Weights of a small segmentation model: 1.97M parameters, 13.8 epochs.
Rows from block 2, named by matrix and row number. Rows with one number belong to one channel. Each number is 128 + 32 x the weight over its row's rms, rounded and kept within 0 to 255. All counts start at 0. Numbers have three digits each. After the name is the row's rms in percent of the matrix's.
# convs0: first 3x3 conv (model.enc.0.2.convs.0.weight, 48x48x3x3), inputs 0-15, a 3x3 kernel for each
# convs1: second 3x3 conv (model.enc.0.2.convs.1.weight, 48x48x3x3, transposed), outputs 0-15, a 3x3 kernel for each
convs0.0 111:109142053159100166133138145123110081129133145139119153161152154138145126095050187110089162133113081116108105126148131108182092117140150170157133101158127121078115110119155109029149122125121082155105124110136137148141142129113117112099101147138124125128133098187134103123132137102087085155128167130126152148125122083147068108140050114145119123128096125139093146141103224128151125122170049087186139152104152111108121197121104136126143
convs1.0 090:104148162095161093130110119116109124132106073125131090086106094100111167155121102087119122112112146140153143129085115069107153129050148075118097142108151126087106116117145141139109102125135148138173136076153136163114098110100138069085113167077125137145152184167122157166124043157116131107155137114134182134130175173154153127136168082160102142121079179190131152150155105117125106117121145115133136113125138089166170154078124110071086
convs0.1 093:141143116144197080122190138123139136114077072145122128134141129103131121134125129097113127125181130112140117128176105136162064128157120105136122163199135109111135111145131117101095100127116098099162120000141130134142075147146121085136116142139104095071121255071132122093113086124098048100098099114117089103152127100120104067175097164150058149113107118135206082130193059123092186108140182082172154130114119140153108108211137121087103
convs1.1 104:142145158017145184082067123140142114123103103099085122150124139139131111110119125129142128172082100141142129160112096110227149135085096119164137149151155132151134095142173176054161146129141090127151099104126101146153129126132144076116148169107115088131146124081175151107125155135128180175169136112168108110101169165109130122142171114102061109163074081089114149104136160124081125147146145143120137145079150080124168106128169127116136
convs0.2 100:145121127138058135148218171114135134074089132105174108132135117157143117100116123135130120125159089094127117135132103120097096121158160133125148158160148132107133119099114100036110122192180100103148125151115130105111166083113110098150119171115123125100142105082135140123098110150117144133137095111133146133108255176108071023134173135153102148144199154112121101129185125120125180116166153142146132113072077114111124157127119122120135
convs1.2 101:121103115135077128101096118094119093086086110139128086107162161135140186127119167094106109161111132144134143150073105115018105095117133173242126156244155113112146111102145097109121126140120098153161104188126098139159104108142093132124113120119115118185132169151151131139134106166105176134124102174146151131164068110111093112124121140123098156150138108117117126094069129106097128128101106174113109149205129151167117149080085119134080
convs0.3 093:104088106097047082160088168148132130124055133116055147131147125113048164133026117108115156132037080094100098156085157121122105101094105106101152162090102113103145156078116141084140135081125106132107117097130126098114130099117126128116135136076140147129115066141146136132143151128125168113140171167083183119111134181098115121162095089159209119138208166112129156105129090091123115161138165122137112121096130155129104121143114112160142
convs1.3 108:100120094114184112141138112138119128109103165150141126162108121147148153161150127108112110153175180114085133149201134128152124150172141100092107120029096180180127137129150133125101167176116122094114140014168150106093149126113173182114151131140146131134122094127139118140101093125090133134079064151110075092090151142156074162126111124178089123154145156138121172141113138158207135137139144116123141131092137156121139082197159061070165
convs0.4 102:125059137155187123087209154154163168119072200114168134113099116113108152172138133099134137090228113079136154163152122057168168148153136131147148116134148108162149107172120089163104116106122138108116137121121157119122188111166114049144145199134107108133146191120095138114136078145164157161148092133129155104108174105141203122093149097157143147149159131156096117106177116122103145143134153148111124118127124164066152088145121111119078
convs1.4 104:130066161147017124097130135143149136146174055134115133130115113144105138109104130124161112170138186140126125128096111129129099142163145080130137123199146116169113081177146103054113142109127098102086112188152085150125174126149172180074128159134150140081148109150170153143113060107087139089123139154162084123156117154144140129136130087093207111132106142136145097140195184120150132138078144149006119097106146128151137203115127131143093
convs0.5 093:160125139110127174112141088107109140087116104120130164098110101128091103139175131139144173105117131103138149172181126119119132137037136142166173137136144122138152115138138106079135116101148093136128100050162162059134165210104201078148101099110133107155113090088096149104115120119114086114119100113127123158126120075102086108124166172116087127088152136098072112147160101153099208144079139122149138115132108134112120131161099114142126
convs1.5 107:095063119061070189149143104117125116093106095100124133124087141119132133132149142100106137115135113154104104139154186141198115165129099135130091144129120112099114135105162105111133125098111159141132138177137126110111130107115112207098137126117141177144128143115189187168108101140201114123117173110132148129130194158119144097117162106112198157089123198126079105140020072097150116112115100171116180151160124108146103099179151150177141
convs0.6 094:147156146111160093120148146126084125150073133179095154140135130183142132081087101099101117089136112111110073115149189172119104155080092139155124104119150161163117140156152192122100128140114136085100136141124182126092149087087100236094106144076119110109139209129110103125155129143157122104123210128113130103087130106118083076132163087117102117101138124157104121147105116131182094107113165170057177144071107135140108137083184125156141
convs1.6 102:099118140091126160137116115132128102120174113105146119134079140168168142156141168097108161137194097140130120148143189155110117148164112153128103125136098167133152134199160060111144122065138113108124150136185154110086130131104123170121142140122163107095179094113156160140117203081134082109129155114143116087135199150146206173151140134092133189118107151177119166172130141208172138140136115179041134127124096145135119119153188151135089
convs0.7 097:135139111122091178149126245128132161138166082100080147131133121123151129134153109134128109110079194131127093128127122126110138130153113095118104072150115084112132117127092101000255109124067146102143102255053102150114151174166132249134138087188132120135129173113137143117106124123089122079111130113130150125121107120136108157118097129121123112123133095112113121116140086143171119124143132124158187142145101125103134173108157100019144
convs1.7 144:077112117098114144147141145128167128175075140100115120171057110162090147133136142187069118065196123126111114127092128094157142131117151105129131162131164110129150237151118011186117141118120140112142143069104109146142109137124134045121112117134152099125111129106139128127096130156146082179145123149101113118044149159174149128153119131167129072143115140159071127230059141123123120160125165026001145145125143153228105101150106118131116
convs0.8 108:134111105101120162128188146125111160100147115176095095136151133124060168177104122107074101111055091148167112120165139151084145140163132105098134126087172085152096131133126153109098119159097132122131080174106114113125123149111167093139114064119110084099116113220105188118126145102120198106076124161113122065100192118141138133118183128148096092111107139133147103132153131146204116129125164141136114145154100144126120161182106044139093
convs1.8 109:143147159105049154152150157155137120097107111146128156129095126139130145106155130157126139246131089157159153079105132056137118138125153105131151146154151126190137090136119190108113140119107097159144128112171129119112136101129208176142188156158115091117153132162092086129156211106177118152154130134136052088175181143183147150117063154100040129119083097134119164093157139093088138124153117116094094099100093143131079205212143138158165
convs0.9 103:111166171139108080154102125138098111155062182135121148118116114081255185151174153130170145131155111109142147117070146134123095135132154129140144123047167120102134131140153136172169114152100131137106104174100100146118122128172094179151114144123137133087143076232139182099142160122139137212129127156156142112134141182132055094117114106104151143133097103138163129072172188137089090111065140108182093122140156136127065141112102128136133
convs1.9 092:108072090170012142133152174131101148094080111121130121110115108092089088111146118137167141119164159173113153130117104109094133139116142109136150109113123082121116136109136115172095143138111083126121056125135125160134134128163078119165105112133157120101083102155151120117110143133121092126150147112110159118156076166152130170150157116120145193121150165117101104124132131146143121127140131166160189118156179115123169126194126156089110
convs0.10 086:124132128142090153120163105112121155107111156159128106159130102180190135115117104109138157135111134140102098085174137105194083139157129132178141159113120139160136151139144133143095123152133107167159159202129145116149129110117123165129070136143081050082125017151113108141107088147104151128136201122130092135091120104141137123100072082127148154139121130132067054094210144208123148148140169122114132108128104167120085084106095139168137
convs1.10 105:141151151173108144166153133105131126100138187135152115129156144096152093146176119139126119068072115130082116137171118143097142117081108130081138170110077127174188148124084136120080113134109135132147133115108105132074147133101111064062105103126152105126125116168091112120147117158087029140127118129093138150094203136103131180140147117130179121128108145119124105173115119151180141100145122107162087134141153141153083143040099131068078
convs0.11 105:140183149163159125142130089151117180139255110114137094107186135190070190156122109129096098096037216130129172110078166063235086124093101163144158100255111136131109091133121115138126129115097139107098136204155139127136172150174105156124139101132141123119132200116116104114104095153127075072120122125128155136116090131159192118110164078141119089127134148117091102136064176124221206140142149118110126122090147107142100140182153127127096
convs1.11 091:085078135123149119136103130125133110169115078160118110153082094062091109130116117136154119066186142184123119126131133086073150136084117145105092124090082116127113145161149079161111108093129116110091179121117133106116130147134131101134119110124153113119132151122130150142141092171037091133163138143094142142162125146190135141119111113164216137148195149048096130136148103121112118095136141173108150125172121115124145090015082162113125
convs0.12 097:145202141132083149132119116116150131163175162129165144132151101153174133138020154149122105103142117088130102165128122158159138132149137135097107104222085142112080139147112154113142143145136131124098161083139105111066126135094188050075127132131140115134160219123134088174135115121128115121129105177134146195141165092141148134178109087166192128146104119141112139099140168136210131129133096126143118134149116091165161161158141170090150
convs1.12 104:080110109089125125119059114151125119132089132118090139130157129145092110116114139112124126078120118105124107127127103162155135116112101098142171107122112148110131129147121105156122092098091141094204165081156093146136128098138219177123151132119088063116104113116137129106153120146084048155128101121112112106117073156096150120127119091100106141141156137074045118092117150139126106168099150074101141146112154114133122087091152084067135
convs0.13 105:126101143115105084127134173151130117127126120065097100120147142162081144099186143126091102069166117120076102166100176168090156087190139118115131182083122088136161131105119128083128151160151112147117064127121077163132129079139079150148106104128120113123137101146128160142100105098089195113140130088088142135136116124159051134126190107247000075139142106122147113134185132162086096141123147173078148103128134141180143162093133123118134
convs1.13 100:136186147150156129097096140136142173151137144122140119121158154145063104119112121136178131135131088108056064082156149176168166178158061141081057117074099144161106111115118089078116091122134137102145147152075108096108115095115179163116141132136130147123136118109138097106160195185157152055134080123152124125125079136120096101127128112196099139141104168128094125131109131154132168162086103068094110083138141111121107108065192094111141
convs0.14 082:096198135153171212111183121138145127150203143128142125110141133151114136090182099152090134107056086110118156123039156084111192125247143087130108085112112116106140122102099145205146104155149169143131129152173121180121111095120091198135121137099119118116114123117115150125158165143152196124118097092139110144142220179167091137165082181139107088168082110144099134162159149181109110123120105105180159123155141138151142183110159150092144
convs1.14 103:131141109174166115120114113159156135114166148109102160131195081175108129146142155099123099131063160111160106149134177219165151190085131130161152178139124121165179113128094155109090176154128195147102199133042137118091130125150104111127132124144111085119157089105159152149126045158154000135115086082133097117056076190093130151085083155102232167107123098120105092122124125105175160158159151097076137148170149132111090125069117158124145
convs0.15 089:152169147098053096137171121147142183067177139148148177155117094093137130147080122124175156103184182096161140137126127134181101106113150132121117151154085089081122123108122122105112088116129109093117137117111148132098144191137186069121172218129125151171104179079122110128123115141133186127151153118151188143127252110117111149068161054111095134128138120068179096116037070104121143093125105059153150154163150103117146153129106148084106
convs1.15 098:090085085170168120113073137160166124136157161142127112123126150126094076124104067128114123115134139104112139147138128101159132128153188117162156133070088118133170095110131165147115160131062149094079180127051156179138133077121109202149098100145104160132160065152100104131111139125118097163106143112109133151150070142130098162126160125153039130165087169118129178149163118187082157142158151114055149093140143106165170135127093132081123
convs0.16 105:118152117146074209122124156128181160127092129092171153125135139117093132090149134120122107130125136126137131142078127080091161143153130111146140059125108082149137143131107137018130142101126110128111069178126085124116105098128068090118119111123125141106121201126106224129132110149146106123117120130108160081156146094154123086200092159084185109127132121148111127166138124163100110115160128057157147120130123134111137119133141139142138
convs1.16 092:122189127095108111124119124145064120123110109150093133165171164127130165121135139159116113123091132147104124122127074122153112131124128117105131151099163126091119130156175112116112133140112119083121121000050104178155125148132155154147150141149137106131155075112117108132116240119148101123120123115135105119112154141132120144126134127111000078109082146141126145153149093131125133148169124111126159117153144136176153148187190123081148
convs0.17 109:139115112114201123144145097098113127113095146135125129131117120134085111092106129133128133084160120116093146124144149110136123145133117162069144173135115162141092134184134089255069133107137111111104248016121114097140150075115177072104097123105131122121178082124130142122134119124156084131142144117112101121110114144123144118123137126139118142149115146131110136123177114165071166135123122151073113128090140136149138013232103094224072
convs1.17 100:112145116138145154168134122140125125107090156148134153139113102137106135145149113130099150102114178135151154113086091097088155128090158107127128164143168108144112137112147179012128149143103111116126127118036132231166125109117116112114103147114113108131106189092115135153122068128158082149104162143126145125099218196120124127129152132145080114163149175128127115166128108138159152120124106135147163092153134205121159132084153156149149
convs0.18 089:116102080147087128117118134128084141143101138063093117150131143126107131129105128122076117131150145132142138145191112135120141109158112158080157144110201104159138120145131117054115151164149112122145159099086126103040136042100127130141108149132141080133124124109102161122142118111126130088115075098131091105127125171096181084124209138129082179154092113111088147090177112139167092136144134118135155105098138128114098103040129138135199
convs1.18 097:144157169120151136145183140131153170163255139124143157120094094116132118122139132097100126112210150066163162070067125072098169089174151126137110117135122114109100142134135124160163152157120146161132189149130161109137169161145144205152149134161114178118090113101106130135133092125120141154159112143149137127092088122160166164086114120150135130124145171131127105077057107141089124158130133119081134114122091129068163132147129144151199
convs0.19 107:119097111145137109130149165115116123142144091166063117131135122123115136105000174130121142123118142108068105146152173124000072102196210126105138125159148086230104123133130130186093132055140120114120137134128161181135147112149141107164125059127131132131124168166136087112136118131121190117127168107133145138129096162135000121125159122153033094154147104125124119142129140127131090129122102132154057136138151124123128122132141120175131
convs1.19 107:147091137155211153135107137155158093144126120107136123116162125109141134124122114120156111123111149115105131121112138125038129121127116114167144138092119133134112108165130102128106129127132094157146084131134116111158146145166077159145127130122135087123125129117129131131103061130142098128116124130182146121131137132124128126121119140130059135118128123105131125171103141141130132186223150139123133109133132120124083159096090130119116
convs0.20 094:134062098115118132171124110190106152161051176162183138112158128087063127126018128112140142207170153160171157158100146105177127111150134153100133000199115162119139103105107057134086082087103138132101082184117139135133104114207255134193127147135142157148066169127141091125080127125139177131133138152147185154211128188106104106159128106081083134144084132124140116195127088091057138125138145122164122150107135109111125119076138139134119
convs1.20 092:105181120138072150120123145118091090090099156076110078113199188119151080094081125117109127118144099149130174116125135119043107111139087102094093094083097131134096130090176119124132140106110112173080118105117138118131102090128086143045125142147089140090095043168109120111141197120161148073143147149110106151112110115155101114128152141118114119147137103098154141086101090067122080080085061073109058133089086109036125060109093090108143
convs0.21 104:146124170111129156105114123149154150167061143132113107162168138085050135122082156125113101085255135137133102116183135191246134133066064138146131115182126133119122129173136123000125127159130089122109157203148137105124130084117125083108120106127124117116147166103120120140096101133156139126111132149115083128121003100188190196082106124125108160139130139119129123092081116141181146128136169103157148135138111127099148128201125134107108
convs1.21 098:166101130128206126123159121148175135141137131111088127133123136138174178109143134132173133131106151138125148129119164140040123143115109154155140146185160113135138142133139127214120152151152132102150074113122100103144152141133103152134118095122147140114144080131147138135109131110114090072124124121113126137115162143125120130148097122136143130134120113133121148182113152122142134136125137140208177133145163120112103111194137131092106
convs0.22 087:111138133097079147111168145136134120136111129092148142127130140143133124120163108125123145128143134116139183134085122087171139105138133111098125169158145150161160107149112097136135115135123107117135087029152124185106109135108146125128098161119111092098121096094101133129130144130100123112164192156093135095112149078070155092118152150131140140136094129133124123114133145148121106116135151119174149131126129181114127091104147137127088
convs1.22 104:183140151141159142138134093115177144138145126114130100118179108117124133112136106120118120166117098127115150102102072151028083142149130140169117107155131142128110140123108136119111179146151159212155117182136126125175116171152125073147153124156135184145106097156138103167109119108119176066118140124074128164144128130133123112133096128134107119092108117174170126194156153114156133103123111141139122115121145175099140183127084100134130
convs0.23 110:126142135098055212143091097131111121105103174127025179122103121117176135106121144128165141104027156140090144138155115147090193139110143149131133104079114120147135135128110079147198101061157155154127135059073143183130138146104128106134111085090131151124131131135147099121110166131085192036095195110120102126118069139103059173100097161184019058196100130112111155124057233146112108129132053157136039124143142099121107173108144161140102
convs1.23 092:168163134139098149102107126131143163152189113148132154145094153172100134141133139132152144131181114173147126135138149051171154148159150160179153187191122157119137119111127077125148137109124070092155040121122117144113131091110164190093152165134169157128146166148120133147103192144136206136190166150142109136160076122137149130139142140130000145105120148126137128135145114090117135200073136159165134144202159107148126159104114150047136
convs0.24 110:126144119180141108165125130113090135112192142109111155094126118131147141115145117172116122142070102118156134152087141069133116143166126085126101144184127130149121145117116169119084130074127103137132123166152129168095160156129100130125126128138151129119180143146124099110121090135130123139164101119120125122134182086125058127146092118112176114075156105178113112125102142118127102119096145102131164127144142140117125127048158110150137
convs1.24 086:129161146139167160131155144122142152136149180145162158138114090119122138133115115137135144112170201142150176130098093129050069115084149143173077144158115132157108121125124106109120128103140119098070136105058121144149124143115127135146120103096134161149143199164110139144153083130143046135121167153121204135112225173140169140124143123123213058106069141141147159116192164116117120094080146118124136122118100088152112096074118120120124
convs0.25 103:134104129142189117113093108122165134124120121153137087140113136142119144115182124113127116121115121137144128104135116181183113138102111106147113114104107105115119148089135126042132123135122140129122081094103103103125106137124139231157119005128131148121100255134133146099133154124162040084061000138138158129140091128080158122124118145163088094086128131133111123113252071166088097114126121089129136129158152131087137180163152113073113
convs1.25 094:091080088133147147112135126092173131127156114120126112123146090124091128137130127108119142104176151146141173103033096113000069145114123120176114158180128102118119163144164141142157144112128156146145133177139115155110109113116094095118113128122139149190125148172115132147138000142156165110112132125102225143133198162153129131146113130138147128108116118129153122130168114137122129102132149121163154127111126159146117129119090148157103
convs0.26 103:119108109071145121109180135151134151070112111202085069139135118139116126100123135100146132148061135107133102110101132191158093113177128139124143153129119150184139119130127141189102085107121153095132070157098149182131112103129142052147156144123140124126092068152178075134129172113051122135095189132097111107127099096143096132060118150190214096228114138126129121102184118084103101141136131144137161121107125137102126102129130158114120
convs1.26 099:118065169141146119119135117112076069127116036119138135143105115122124203116136130118130122147094154127164161087127129044115115084141100088090078133116110132173159149143151144187166153153099113205203155185189163132131121136116175168144158163176098111115120145142124102143120156094107166129127152152122154146132162194107161124123134107127189192077136141117133133104139168131109171136107086154128088154132109130109118145120121137132143
convs0.27 115:121112137175098121144185109102148133202033112146123115144133122141135143114181130120148129100193168058089111143132130154105129111125129138138141040149134251088144134134123153005158089197106116142133088174140137113148164090136130132118105160131136143112144167138128146118121140127127124134127074132123135122112082115068161144139120121137044209148138097135117130182133133079144177114104136195025133107114119133110135095226102187145091
convs1.27 095:127125159089092105138123094132109106123082104129113111108092104116125117118105122115135128127220187131152158060141210130113222136134131129116109141144131124110143109094130107165161156154154100024133112062124128133168124087132147152196144094142106083107099109111121100105138227218141143176115155170126106094136153187132143130126099035114016049116129099102077041109102160118084109143118105110109071145128106141120137111175193137123116
convs0.28 096:130091121141148138129169123130135120136085135144132110146121119134105096123108105122131132127158119108146118113140113107164136139135154124117134150109120130134144136157097134199132113126140134118144178087108108110130127121123127085133129143114119112137144129120128131106141107133157136145143115131134091131115090149125136119120135123122104118142150121125116146112132137129112114135132089133157059116124129156160137094173179128121152
convs1.28 104:129132112077137141099096132095101117142187118133127113104170137130109124124117121128059128167107109151104114142101118143164160134141109163114113150150131130101118106160117118067151125128131116132130121040095146137147107094114172111136168154139117166135183157111124125148138135122088190143176093128092142155148170128144107129143164131083000130099100140137159165117061103126139136122167139099132110141089137106120156087130169129087122
convs0.29 097:136160136173109188140110126132145115192184113124106192146148124133181144137139174136163131164070119138117126109108123121153111163179127113214134158148176180164142135081151205078173112139114097134100097138110150121098125125098098217085117128147164153135142208087135159158164153156145141095157181109127172157133100178175104138120130149101105091135120123114173147130095186137086077107064113081118088135099123131093097231091200081143157
convs1.29 105:114161152086155169152143158106115169118177137172100141112143083107100045124116118126126132097131107125102175079159138134050106151077065143052118153109106108101148137147130090176174062195092095108129187025172131077104109094110155162147154141122119111066124094085151092118159151134165101146094118147117164151126124106112092136110131131110118128157196118143124163072176109106137103151115108086140159118093116124164130048075086088131130
convs0.30 102:122152144104169146165145138167149098114082099062136163120096135161158107121255121128125103078153090102193118152109077082179137126141051092156082168140139145035156155084159109080128126191158133160127141147170114041086119150075159145123144155097135151137138143160147117144145143123095131111110101124132119101136139109064147146104126137159183111093076193145160128132132155110059146154113130129148127132152097179153171114101079105164128
convs1.30 096:148151182144159182114097145145174123109170122113135092168160139115070152120104118155161114102147160120136125100125134154063119090124122124116112112097151128137122147093126112130124130116126182124097129215122113119120134170105038097091129122109078067098135104115124109145048002159178092085147152131177163198180142165124163126138124149156127116128115116117097160073083095112092096138133088105099158133106132128071114103090117064115129
convs0.31 093:166126160154171145155050127131219163081170090170123147111133118114206137164067127149153117184155077088188127137115164155123173135122136176114136102185144106152125107073138135060134129137123136151103091111112131131083110112082108227181144095139109118099217103122116158142183168141140147155196176221129130122154060119103146178124223115108174156085099145131133072128119094155177165146126104127105163140141098121127098087145099146107110
convs1.31 101:142124145123135112105171106106159103212145123139108129093083134133159090148110104111119138091131142114135130144083097081207110124154095084050149084128115111126141126126106106072164142139139156171148154053151079104098143195115052075155097121115101100087088188062102091091093098090090088122126087127160131131130080095141137151135094101083131147148110141135165089113128127106120139153121168130103138150137148126106091112114120105162110
convs0.32 107:154157142079052101153092124152154139162030114122114138148118130093145130248040130119135133090231117145123107082199116255203106147000139151139123155063140122156134122140147094093157141146111131119136191123134151108134129115103118147122121149120138119124110094134136139118092150136127128128048200125127125148120015148094179164070115154137097149109195112142098135062106161081228140124142130218030133134079128136119130108175124126125107
convs1.32 097:127151140141185130118092112146182114118184147116144138121177169125141147140122142130105111144100151124119140110097129141114070160166119138112088137140137128116120132105146148092137132135118114102002163033012118125136131166104168151102143142113108140146125110154130135127135035107136032064139124121137172158139219160119140112116132138100187107108116139113105152132140120136159147101110116090109114135145134135118106134148076135116115
convs0.33 107:127127107105169099140136117120138132070255120118111125126179123203051131107124129136090122149090102119149136136164120133071140140144124126132098218209152093145109125077129144119095128152146144177102068151165124138117097162116143135150132112137138096124098255118116112121107108138095145164144104114131116138173213044140180110170151078112092129105128154124126092154064085137170137107115199126057176122131124146147160093117143098073153
convs1.33 093:145155098135163128111119093139169135127180145109103129109112145136204100134108105131145119120138138138137144164132087212198122104190198138161147147117127161157122130086106101176124099143117126116108043043121107171167135123153095152153111167137136142156142141163167139158137086115163093135098175117153132118178080101134132125117158151143089145073000094135173131133114119115110156123105119131166112105113113078086148109220061085147134
convs0.34 096:103132153150255140129124093132153158123216178155139128113104114132153128105219122113155146111172119136118123104093107141131158131103084095142116087184149136118115113125103088093158141129109121081112122136059119121117112140130071187147128137140123131110141190122119139128136145122178142103103139126119126135153025128133144136182032131116127111165114134119107150112047177157098129133166102078255094134091118160137133106148141148121127
convs1.34 100:117104126148255134137130117149195185116141174085094117132185141143125115132127100126161146121149146100126109117091079114147092098165141075066095068064139100156125128107079120152116135120130140126138157080124165166138117105110115132153138178148126123138112072094123091119123063147077098118123101124138171145098052118100107118126181168121040114152068126134142159144237168133167160085107102046100145079102127104141136108090135165109110
convs0.35 120:128110140113115172131128154121158089121144075129159166104106144156043153127151118118112185122150112123120101158144000124045255146132122110144104142111157106135114121153084147104088120118149156154129101107166141138120108141079144172084124136131117145120121121094135126137136133152120169060137082137121088140151255000107095123114198133135130074121135153143150160165160061121091138133115146133079160141136125118120140133155113142131142
convs1.35 099:159143133142158137154129129136104129157171102199127119148170133161140098135122139113106134132175139094105127104159132045073144067071136120118119132134106162099109136141136102146137095105138108093118120039109076118116162119118144083105087089123113127132127113111080090094134169132000036128127126136141133118225121132177121125104140133144092110150154105136117126117107131113077114142142140215141111118142128105112146111078150133050154
convs0.36 081:133075117152119109148151084123108131105063079143142101139159121122110134131144108126100144140125095155145162127121147127113121122134135149147131092139102140098137140159103150112109132109133146146107134156153130202150135110106104141120117129134111087144161083137100083129121143136141063136156089148130099147107078088139131100119063118115241109086091145135138103091164126086128143147152128085106139163173141129068112068100133061085134
convs1.36 131:135121172120088126139104138132117132157128140111049120082115046140105127130129147133127134148118193112112102108155171155155132120118051160077159145093165152159149115154140084144138088121088129076111103037145173092084151142101191147107143106093158095053173093093146156113126132125125147113133096103107066115076070108116103153108141105124255106129172143095109067117135077113106100097108073062133097126087131143136160107055131154071134
convs0.37 120:127138128132145150140097117126125123139131137106198114118108116146169133187194095141164146139033145145107141112120102133204143157131110114124128138086157127143101131116144140143127102141114122107114148120139091128135110122118131255141103138158133158124131083154133121114143130131124126144077076075107134101111093127121255101143168154140145099120078135121138127109158175138079064127091112120110128152146132102143108186200141134107104
convs1.37 087:174152088109165110118116121129165124157139170113139131105112106112146131117137118109181133160138150137130109118070133146082137136126123097148169115161145125145146102124099098122115124112142128156113083120127121102146127156139102094126105107138154151098119144128139097124133190171150196113146137132149075114139116108109113118138158149157144112109126141131160147137125161110141134136165140172105116129123144118096090171082060112145122
convs0.38 089:154130172167148163130111198142189150138210139138109144091121104117147112084149143108156161120219092169086157119135128169156078148120152106145148125136137130096161122137077113116188110123081113135108139112090105131113106177178130125147116117179111174131083083129112133132124131126176179141130109122139165187172133111149135064084155142159055167127176146071104112123125129107086142113121162114184142128123122133197115060149143112171120
convs1.38 101:142152096093157148137167122167101152118176116076110072104096120137105116131128113123240187152061150078100136143213126076095111134123145135129117132085110101122129087086137073160148149093133122074103120098111135121085118090152092148137117151156091078134120098072135084123164138076135111063126110159145096174126089141074106166162126135150077104093143133165166149119111123109082158133178144122119134187107126111140111112055107068057070
convs0.39 107:145114124128055157133234104123133105104161114130134115114128127152132128111185116117128139098122137111104136146140124113076121158140140150102138117193100090137122104134101101105095131119135089107112092045151129141108145152114129000116121182126149099137163070093085177101114136136118110132123134121118107138115144103135104109090113175102065148145106114125163155115147116122132147128164139121150158128140143127121115089181130119125129
convs1.39 091:133117097102144081125126092128107108147136136143131162141100105125127135110141130130147125115151082138161149116100111107131108132152135124128153092085121096107103151173151137203178135153166154129105130066202153127168129087142093141145115134142115097130107137157111090118118165158147250206113130141162141108139186101146162102121079157111075000132116090127166167103172192106106148103105114106099100149133111175111117143180185151158173
convs0.40 088:124095062089151165102086045118122105143139155159182140112116134131099122097125129111121102114113092121144128128169106108196136086128175135142141063117055085092145120145083137176151107164159104130154070135138115124098130154112087031120108144125149176170146194044116141126120111106106151126141130128103129150095217196122165097146219150080100076118128118097138150154106059142095114117135097100130143133109142161133144114167103159108113
convs1.40 105:167154149205212102160129123143141125148183102122136114121107112160126124141149140138108108126112126161153151126123131146134129099121152149151103155115157127165146123106081130150131129088107123181147083108088143160131129167122155136174096128104155104140175036109125104111084097118112119141103141187103100125105099144147142182127142137107232082106143136146163112212148133152169146091124121060073148064079109144155104163117118171112089
convs0.41 105:153088167151011124151207132142133167126021132140069121107149120117094128174096133151086163168031132132197139105173096123158109126116148094133142129139118133116138133102151121052061119155128134107115154122173096148120131128131132112099130119133152113138137164150109112101111103124104187110123140142109135113134112131095094121100161124135017096119138173128068128132155117097173151134135151139084120128144136107156102137202131108146103
convs1.41 096:120145116108107146124148145158191115117110179130134148131087144157161142141169138144115151100090155123137129123097101161200121118144104085103152073140170122115116148130127158179131104143144118137136138126203153122141098126172119099186138135126109063086064099091083075084180146144136245167135165157107128140123088144144106130132097167139167108121143147130126146153160126165146145136137156099075092082127067124115101168039150121068129
convs0.42 104:117110081138106035133168156130134124111079131098131165153106099111059131134150120082075131098119099113127130135081101140213113124135158092131102099156149092116123103128100114064165143158158090144150156137121117118121114077113102191090093168102122117168157077145122163117134159126120110108103077107122171138092080185131077126126159088156149096126087134152079097129209161148106169181196126115140135127124091157123133200184152111127081
convs1.42 100:153128122177166134145196144140135136140148168122146145156169131162157108167101121156125149129124150129109169104101165119117173066177134166169143160171128134143117143106143120142154097110157119155103108176137091178123162145128120167112133165098153153165149103171126147146133152151164169135133167139109094111086045103162137126161141130152175122126192151117101126168127135104118148121120094169093147101166170107184108119147095076070109
convs0.43 090:099146151103176082082122186127149101180110153144154111099157133117167141165059178124103133128082067106136147111097130188108125134167151143135171118187148103099145144097127161178155115137172148149112147137155149115181132095136115167156107100162091114109096114094121096102135126128153081152159099133127112088122078110091151128132051114101139158130149117087139096079066117156035078125122105131093142112129135144155119169102160062088146
convs1.43 099:127142108105147112142131096126138095179182106128081128145084141106157076116123104120129148129180158116173164132103144015088078156163142149147106135149125154132133144136153087107115137173137084090092145135189131120096138170132138189135115119131112176146101149179109125142132092110141140162112123105124099057169161101075145103085102099134156190114135148143134157106168163139113096100118143139095121105087111135135116183178115156201168
convs0.44 103:162143111173172112149156139144122124231038077159165123155123142051109155098098132114098114135054094150141134089172143072188131128126146109105142147110122132120110121173145124158092147125144126110129184094123148126157127117145140118133136115110128153155165036163121076137082136132235138129150097117125118106151090150160086133128160083085165155112121162146109141145099132151168105103175076060255071094155145106103163139070137087117135
convs1.44 087:162165127092217121079082097142104134087105133125104134126141067148164153135147140115112134150143101136127126115145131089196121150158127134072129165108107145149110102162132092187162105099123150126096113081049121123161129129123126183110143212174132140127145138060142130138124110151148135067139098101158154101158080095123116123159168152151000004115113153102122155141101093117152161118143150100031086132087123138106122112105195130126136
convs0.45 086:143103135129114119141080135113156139124186118127130157127098135092164124114115127141129098135122140131156126124090127150135153123162097150124126135087127086128145102129101139112106096125131162138136163161159136167135178089100151176092141181139131101141127111193132050148126130134141164132136083082132146097109145163105072139115116106131150159198115152147113088135069126137134078138108136141105117145134120130097127155182123099191132
convs1.45 087:105079091106033088130090128138087115167150102131163128179151150131115109121140128129082096184119095149143136148116135155221139134153158121161085118105080110083073135104160152142157106136162138107141115093160105196124115101141173152163153150150104149164115152168167155155165186114107071148120136132133158142129127127128133137121099137151000031143102104161171159177135142153122145146147148177158175133177164158119188177125161138109071
convs0.46 094:153126126193129096167224116135090126163184150094189134122139122129154138139139132110093118120120117122131137073082141149095100162175111129106102238116082080156124112101146102190105111137135120145131173053124153121124148139097140165117121126110152130136112112123141137127137130133084199117137134143122142140093255185087079144126157147120100068132111118146108132103169119138058141120056123116126086139148110134196095137151142095164130
convs1.46 093:155140124146241111098170122126139135094120125100117114122114149140172170132143135123136131109119106110101086156142076168163131105134164112071135106089134113120132132138115161206126154153123162076113103077101104131162118104085120091109114085098103143124125097100117097096125133115115148134089099133153157116115071129115082111145156141144088146141138155133192190196203177144180162088129112056112157051146138116125098117113062146022044